Rows from block 5 of a small multi-label image tagger, named by matrix and row number. Rows with one number belong to one channel. Each number is 500 + 40 x the weight over its row's rms, rounded and kept within 0 to 999. All counts start at 0. Numbers have three digits each.
After each channel's rows are labels from the 100 images, of 14976, where the channel reaches its highest value: "top examples" is what is common among them. Only what is clearly more common there than usual is listed. The data: histories of elementary cellular automata, time running down. In brackets: how many of the 100.
# convs0: first 3x3 conv (model.blocks.5.convs.0.weight, 192x192x3x3, each kernel summed), inputs 144-191
# convs1: second 3x3 conv (model.blocks.5.convs.1.weight, 192x192x3x3, transposed, each kernel summed), outputs 144-191

convs0.87:505534501614453499494456497559546478497472514572508496474481498476533441430492562476578445554564479636541526533517504551468446492489575484476517
convs1.87:485469520420517499490467493413441505502537436444478496481488494506468543610508450532471576496485483376588512483508471406519532499523501531530478
top examples: 100 turns on (98)

convs0.14:524442552498486504542568465517516469496462510519466443478486567517473503448394531483383575424567577497543534512517511485466443573478583518504500
convs1.14:507506473560500555421475560501470513466548465579435461538491483465461509540545542440555506498526462565425494461526519505499536534541458515501503
top examples: 110 turns on (98)

convs0.112:490413577505458576504474534408480522486442467461431483491397482490428548444435459537507548562477576549447465526475501445482447474496499462511435
convs1.112:517548465447560499478461524538478514503501584451501518484547506482566476531523516472538489464516475491492524586587503512552526533518538550506479
top examples: 011 turns on (99)

convs0.121:554599525576549455517496459511541524516539544458526469557510501496540465572470449503472476482541522514468448505482480438550552466531563471460539
convs1.121:471471540478410455421578575540579494530452496536388526436540518538475558471531527559509556528471458469533556513535523507468392480501533507458474
top examples: 001 turns on (81); 110 turns on (76); sparse start (61)

convs0.140:479395511490539436492492543456538533511492420472501458516451480509529515528446496520491532389452498416516535504514501554401469490511552474446443
convs1.140:586537507395474495515522519574508498536497638513576456549463473484441482497507551574576494638521527473460426473521481458558607504473472486568548
top examples: 000 turns on (83); 011 turns on (78)

convs0.131:420487493503458558523513463453590498548521489534471515535507518490572487481405501526440518572496558546476543485496515516430555512509534536499439
convs1.131:543528496462542507454501521486470508526478448487522493421553489535496495485597552477545508408474457485481544495483499446482449537563508540449449
top examples: 011 turns on (79); large cells (66)

convs0.174:484494528500483460476465405511496512509446558563505455527523531497581462526508510493489471511437562529534473498453464530655543490525520475477487
convs1.174:501480460546491527512502559380550483514533456477514490496490467529500467518426507531533560469601520479558574498456485413413446515460486488544493
top examples: 100 turns on (95); 010 turns on (76)

convs0.80:467517525472509524622514457500524569422496453459508584489537424506525526477531508465493444483532414562476501525457401521556519491499458522545441
convs1.80:581458524523511506499527514458529465546478460485547487519451526509531557475467532466519530552497516525517478500460569526480513443521491546457530
top examples: large cells (100); 000 turns on (97); 111 turns on (92); 110 turns on (84)

convs0.126:480482389529552533426527509424504549517527532557536483504490530538541514527470471486500588573519531484504471469462528490537462495549482544467500
convs1.126:435505467488479357568481501565497456448480477471469448500549486537488435463568547526521466446503556465486570446527514492498414479508569528541562
top examples: 011 turns on (92); 101 turns on (83); 111 turns on (82)

convs0.190:438463523494483529485439580589503435553484519521453492515506505544525537468455479483491484535407513525467503448478457521427542424550470454541492
convs1.190:546556511598544476512557487441495499513437513460580547529486518511539426506490508510403463546516440444542509452503442428500462545528589551438500
top examples: 110 turns on (81)

convs0.154:511492566476504580492495482504592495534445478527520489518563513485456437494495523467532578451467466520440511532513518506505546493530558468523531
convs1.154:505547482521500575445523502515466524518518510578485456457553511548490530520544503548451489508472587478462446499536539549510439429425458474482480
top examples: 000 turns on (96)

convs0.159:524539501503500490551412459488511536483376486448528505512441533466477463605520505498507526442528555486474547490444465529495516500523542441471492
convs1.159:431516487532505498477518530423505507476539412464475481448564527564510495457468493501444506524479503590531457546517506470475481501453500551529459
top examples: 100 turns on (92); 001 turns on (87); 110 turns on (78)

convs0.135:497486481607523534493504471534497413542456469490544460533530494443477511506513482525517501507483481562519462552476504512464450524485515539459485
convs1.135:527506493517460462568518514426472570430542570519539531477408548554519543489516557494486501463517479447467468545543462441513539490514471522496502
top examples: large cells (83)

convs0.117:510485516424492531467471490532532531511557545507533552550479463544506499466466489426506466503451531455526507488447447497545571416511520524487496
convs1.117:579471482492509493507537459495489405463441512502532453489541518465455551479495458535463514511487480544491534527610544506429528501448529477519461
top examples: 010 turns on (87)

convs0.20:527495530508505498502465527477507460446502514410501478548507500509506421482455399552564522526505525568554568539499534551546462561569468498516523
convs1.20:459439456483500500513542507495479567506460552560528499471528576429490527485529493508399463515490399410440439560479491507435480458466479511482492
top examples: 100 turns on (91); 001 turns on (85)

convs0.47:500444460512575488507505491534542476472463474515483496541526561454493578511455484452469488463524487540502425457394529491488530487540517544457539
convs1.47:484536460489378554453495517437479555484558589479457509490499500499580546478537536508472494487455482481488479489548510461526451477519525484554483
top examples: 000 turns on (96)

convs0.101:537555390477542497539447569573487521562472535528520500513452574488500485496544577463490505503459450484460507541521456509488566537454485546530530
convs1.101:499574501475517471445498497485488482431584458465435519485475496506525488531486483483543490580492542571484486546565552491479516498486509507497520
top examples: 110 turns on (90); 111 turns on (81); 011 turns on (81); large cells (67)

convs0.105:548505502558588563470522483462537501503441460470466498479558467554448481495576505469499499456519568509546492560453457532491474540478550544438515
convs1.105:469499453433463472467505489492479476518518579531565540509452576492489501558527469568537485526488477506463557488459453493466480512504492503533508
top examples: 011 turns on (99); 100 turns on (79)

convs0.73:473496543476548453484485508450522484527548425523514466483512472568509513529547438503514494528530492457609488520546422477446555483488526519496450
convs1.73:499468494421455508489482483508526512482480589499495495544480512443401491492487570553502529488477486463465492421520513513553459469477484483560526
top examples: 100 turns on (89); 000 turns on (88); 011 turns on (88); 111 turns on (87)

convs0.19:548453466509521470508542467495481528499472465498512532508492529487463614530487467478467506483474449539445544478569501481434326557477492518514578
convs1.19:498506575489484500499449492513538456474540531550473454509597456546522571484513497435449495507561512559517461496475581487596573463502460539424436
top examples: 010 turns on (91); large cells (66)

convs0.16:463561544412514483477513440446487423529490500463482545518517495460486543500522453493459510521399554549490488500431526511536545506458498500545449
convs1.16:472527492486525528524492533550425542493495510510548458504493489522466513498471534508502531529521466498511598527552494488476435526494459516549492
top examples: 100 turns on (90); 111 turns on (85)

convs0.56:465482528607479525490416437558525513472426509469511473582512507517499522519464491452505557446555528478556545545552471562501467507469589522501536
convs1.56:503476444490510488525498509376495481473557411523602494403540506484453412436560489530491476464494428517410422490465482525533513509508464440543506
top examples: 100 turns on (91); 010 turns on (79)

convs0.181:454468568517480516520520454495431499499484455526542527451520444498542498509463487430550497565510499585469555458518440502539523515521512525539530
convs1.181:529477451472488517472518474498499502501521513468390496529526505474482488558559556520468511504463434487536473622603545495467510501465503479475519
top examples: 000 turns on (81); 010 turns on (76)

convs0.10:477454452469481547410498425553528461537458448522432452481432503567464513455469457491518430495410480471522449609474478461555537594510470515474550
convs1.10:477464585547545371524417491461503542486520546468572472508548532433554473571470577500506470499574495491464478416459464487470510435559457468511430
top examples: 000 turns on (99); 100 turns on (97)

convs0.166:512541491545380511536544510503414512481473529466425507514492513539456506467423516491455526507524431486552492468474479453478480447557489471509547
convs1.166:436461474423583561505537518466528488527506494521482540460472508446531544530548490493535499461505590509441521512556511532476514542504526478493492
top examples: 011 turns on (96)

convs0.106:500478474522565482493513522503525513522545506454514482497484435510496565524483501403570459511418490507479507482557521494499574421540501584487456
convs1.106:561460514432458472438492485546421490509410486509550505537471548448556463524565474558486437497509543507518497426502454472548509523478489444517566
top examples: 101 turns on (76)

convs0.84:510507532468568482531489462480593418417547496505537435504459515490397473504553507509467493446450532589545444445479495446588485587516564475467494
convs1.84:498414503487445535509467506477459524505502471539484540531480536481534491490508550540486606517514518478448510502472488542548463443441455566485460
top examples: 011 turns on (84)

convs0.144:500490465535450573505373508512522488488491432496428512509520510412502484467468493511413508495481533532414444521549547469477522534471536526510473
convs1.144:465463542451526432424491437540506462502514534445538435528508490575502592467554566441552485524524417465515538487492476484488509464475474483495504
top examples: 010 turns on (85); 011 turns on (82); 110 turns on (80)

convs0.33:500512492408529515497465559544433506554477510429490508568461499430496466464491520466474552501514511486516470509431490508523658466475461520526501
convs1.33:491527513515464536524513527479483470504538496581525429517532462529490572540459453498566568479488467493496470440492578533549411457585477521444524
top examples: 100 turns on (86); 011 turns on (78)

convs0.119:444493516510434525568479504508440455490469524527522434540492493512529559495513498535501507534531506510510496504488529535430468506466559631561518
convs1.119:550539532486562490438484545389535503522499487454499491470572517476574441478549513498459513472487528517542506531471542477585551432543493465495472
top examples: dense start (71)

convs0.83:541502553479533487494465468515487499408441529457497448417578481483547525436471495470494455478512472485492544524402532576486541485506561477533570
convs1.83:508486499571446533489516534499568476488536489541441545546459481585499476476502511474515505473552419518538515470556519487499517500511539451485503
top examples: 010 turns on (91)

convs0.153:451531486454534491451580595488545531496489474501499463559439514495473461485544466428489492491550530485424551472516492570463455509522546481502418
convs1.153:484507527530535482504494457541460544549581528426561524519513503590521546493467545541500522521464546558507413520460559494472516487484468554449575
top examples: 111 turns on (100)

convs0.49:423525530398519396475505476513416528482485481551496472457520503514501491536495479526459464502507517386544476516496547541545457540630512508495507
convs1.49:489543552628512574535504473480456467532455558376506615516444519464503539493476502540541522497484504534519616531477498405524540474399418450473526
top examples: 001 turns on (100); 110 turns on (80); 011 turns on (77)

convs0.44:456535441492514506536581507486534529567455472523425538476477469508524508492415474504505481524496481514422507488478484540494516521469518466547533
convs1.44:488440478512553525497431448483520529489513472436590483463475462537481484438559542524467479510467505530548506484468534421496496482544474449501515
top examples: 111 turns on (94)

convs0.61:426509511592507533524530503489570494480510557533482489505515496499467458499528568463565449547531517577441555486529468508496490462412654475553535
convs1.61:529485528490509450448506481497396491495511447439545520494512531486476480517494474540477528444450474464578618552504492433475428528534435540519478
top examples: 100 turns on (86); 111 turns on (80)

convs0.151:455569456450497524439455507418543489470466472508484506456479455501483575501470493543531536486452485497503537457476468459411492460445508532482544
convs1.151:589564571554473507478502531554462529526496567374504504513511580467549526500479486513514488574519555533556495497487487558573512462526561531491525
top examples: 011 turns on (78); dense start (66)

convs0.111:503484575480499529411523459512454462488552432453517528475540505526510514523537461446479608504499480559423493470454523448490545590528500553528517
convs1.111:506575428492503506590493548496542589584490527575469430457425476485467491491497518555502431538434517423529471528541485484551553491485499533514558
top examples: large cells (75)

convs0.21:562498541519516464474503526481536511473467506486507438440537495523574489530471485452429502402503522503482555506448503533515530506514517517518469
convs1.21:490545492478473470451480526533487524482490471530441497459563561506436476554485495546472466515530472518564552453517445479504514484407555487555492
top examples: 110 turns on (84)

convs0.38:507530450459477489500515460471565547510551482558462494501491455516581462520556435509465503543517524464532530451440546398592486504465504507496531
convs1.38:515513486508501446496396465466438423507475407492477549535571554495512486518498582444506470495519511494447464433525528558455430482475437462556505
top examples: 100 turns on (97); 011 turns on (95)

convs0.72:530388582487499507404437435473494471500505499491509467521539467502457592548486486491474486500525557434524488491473483491522474517627518499508539
convs1.72:509484507478442495526509510503499565488574521504522523524509477483473457485478441504471550457472471452504483510461473524447539565472420482467518
top examples: 111 turns on (81); sparse start (75)

convs0.53:463489402560499514475436509505506491504479509539462564490553468460452448505502460511485530490527442549545531530510400515471492467567568459521554
convs1.53:488502528467512516478563498454443533487471537479533481470479535523456522505558537518537461535495555506442452502515527497479470527514482467479500
top examples: 001 turns on (90); 101 turns on (86); 010 turns on (81)

convs0.103:489518552504477564472472565553500506499495580489512439422466504541479441498536528475471467508454488548560428495546527572525595440542471481453483
convs1.103:551514521533559496534530446497521478522529465451465533512612500468508584456481477467481524489562477564410568505484545458479457502538358502540490
top examples: 011 turns on (86); 010 turns on (77)

convs0.15:491499469529486458443521557529539459446504531481497512495523442454468588501461473517433507482552486478488527574521476471503420505418468505489541
convs1.15:464493518494458511550485420500482534539495499501511553476520566519497489488434479509579490506520534512492431482520493538497545451636460438483509
top examples: 010 turns on (97); large cells (91); 101 turns on (86)

convs0.183:569435582488446486463506459517487498513437563487474476443465554537477503532498555417526508497512480537546479476497499533535501488460543487394479
convs1.183:423519473483490493543513535487524450521501450474414423544548473462525504483558493485478536478462481534448466471486514490537514545510439534556488
top examples: 110 turns on (99)

convs0.161:560455570531473501416484516475488505471512575491513481524523455457529537456469504507454442516500485467466490478508435524505566570473553516498472
convs1.161:475493476491498436545476514496488432484527410549544416483502476541458408520561515469469459506511468485513528528503536525501552531477503516533460
top examples: 011 turns on (85)

convs0.31:492514472491477492507466496469507545484483506512501536532510523473450555487512479491546483493494444474451392568487522496486528546539553548491522
convs1.31:517521528507476453450477489503506478499481448522518524449527505503493476532531458426461495529502525552554631464485479473533472490474501517469501
top examples: 100 turns on (84); 001 turns on (82); 111 turns on (81); 101 turns on (77)

convs0.168:464559466462568526493478521510478542552513516466472504497553465528537497439500457507572463488436453517518450512544457496552505425520442516536468
convs1.168:568452581540479523580455465486509530475474563515594522572523480418539570485516595480526492518503504448458553536529494465510585552481514510488459
top examples: 010 turns on (80)

convs0.175:500524453588478513482425448486473576487501531557510534498493468465510544398516475435520489531579549574518446498495514499459430521508588511482563
convs1.175:477506510411513490483541528414556451475485449481463475580494512518487480624478491537527514478510502459584548490508488472495524460511529462535473
top examples: 100 turns on (97); 011 turns on (79); 111 turns on (76)

convs0.79:475458616558514455498514541478513579556462490507437554521434467597558505508445446467449504556415479521540506509429481494569470490490496522516483
convs1.79:511506432502457503522495424480484481462513552561534513490596576430520443512534514506573503527505519468406521504436522490491497457531448509518600
top examples: 110 turns on (87); 101 turns on (75)

convs0.13:425502551514503549450472451510520506498505464488490472468487506516484534545480447469502514527494477518456466504495465564542621563465471440519463
convs1.13:484546551495501479459476576533484574547529471484509518532527460486511430454508503535438513481476518476475499501485527498519477475427515475455513
top examples: 000 turns on (81)

convs0.26:479499427473550491481517490470552503521512494494484532511496486552452330567528507558458523474535515465442522540520522541492496612527474541426541
convs1.26:459496512539480512557470517513485489484561495553484504477420481468498571511490483457532501559518512528519557490528484460414422439517509484544499
top examples: sparse start (82); 111 turns on (79); 011 turns on (77)

convs0.24:565518586566462568508532498506484442452470469496524511511557509499485438552547528425470532450499488503525474471509516450483520452532474488484496
convs1.24:486476412425520439462484516449510488463498472462411437502531532443483479433383495534528510466481486529483470490494546498471531528482496538577551
top examples: dense start (74)

convs0.141:517505464464474466566540396488486469440568471499569494472558475462462479498528447468525449455508512511514490451555490531571294499540500574542483
convs1.141:507500534503476501499492635538540521533521519502496410554496490468553561492457527545542535533491441543485468482395563517451568450492533535480503
top examples: 011 turns on (81); 111 turns on (80)

convs0.145:510476542533552468504440483534526498491523486442420488491468558418511487465471516445508536440496516508532476480492473486442469510519521467506498
convs1.145:420479477565464569501500484506516509542501476520445539454476490507514500521518526498415506489517442481543510513536461532554549520538557492519545
top examples: 111 turns on (97)

convs0.134:477441526486552447464457381478480480543500499478536535484518526530517456487449575406477488547510456502463484478501475464495505522500499506524582
convs1.134:519514481482451507502466506488486538496549525495433469540545528444464542513556468571457485497511454544541493491488537532517497504485541453502479
top examples: 101 turns on (100); large cells (79); 111 turns on (78); 110 turns on (76)

convs0.162:462520508505531522528477470519511532423520581553539508524513387578516454501504514423462505534501502509509546515452508461449494495447512546520494
convs1.162:492529455461535539495540530482434526563443437527474466455529461484534523468492525440539445555480455537555521515471565512566476528556474461513478
top examples: 101 turns on (78); large cells (67)

convs0.9:534452472543489492501451455530541473523461483491538564488491491561535449432503492418577537520460489554541459556479491498465453533445545549491485
convs1.9:469475512538527506475460551461456546416497512499456473466551554470447527562429487550466474541533490454523520539554488496546559498563444506521495
top examples: 001 turns on (79); 111 turns on (78)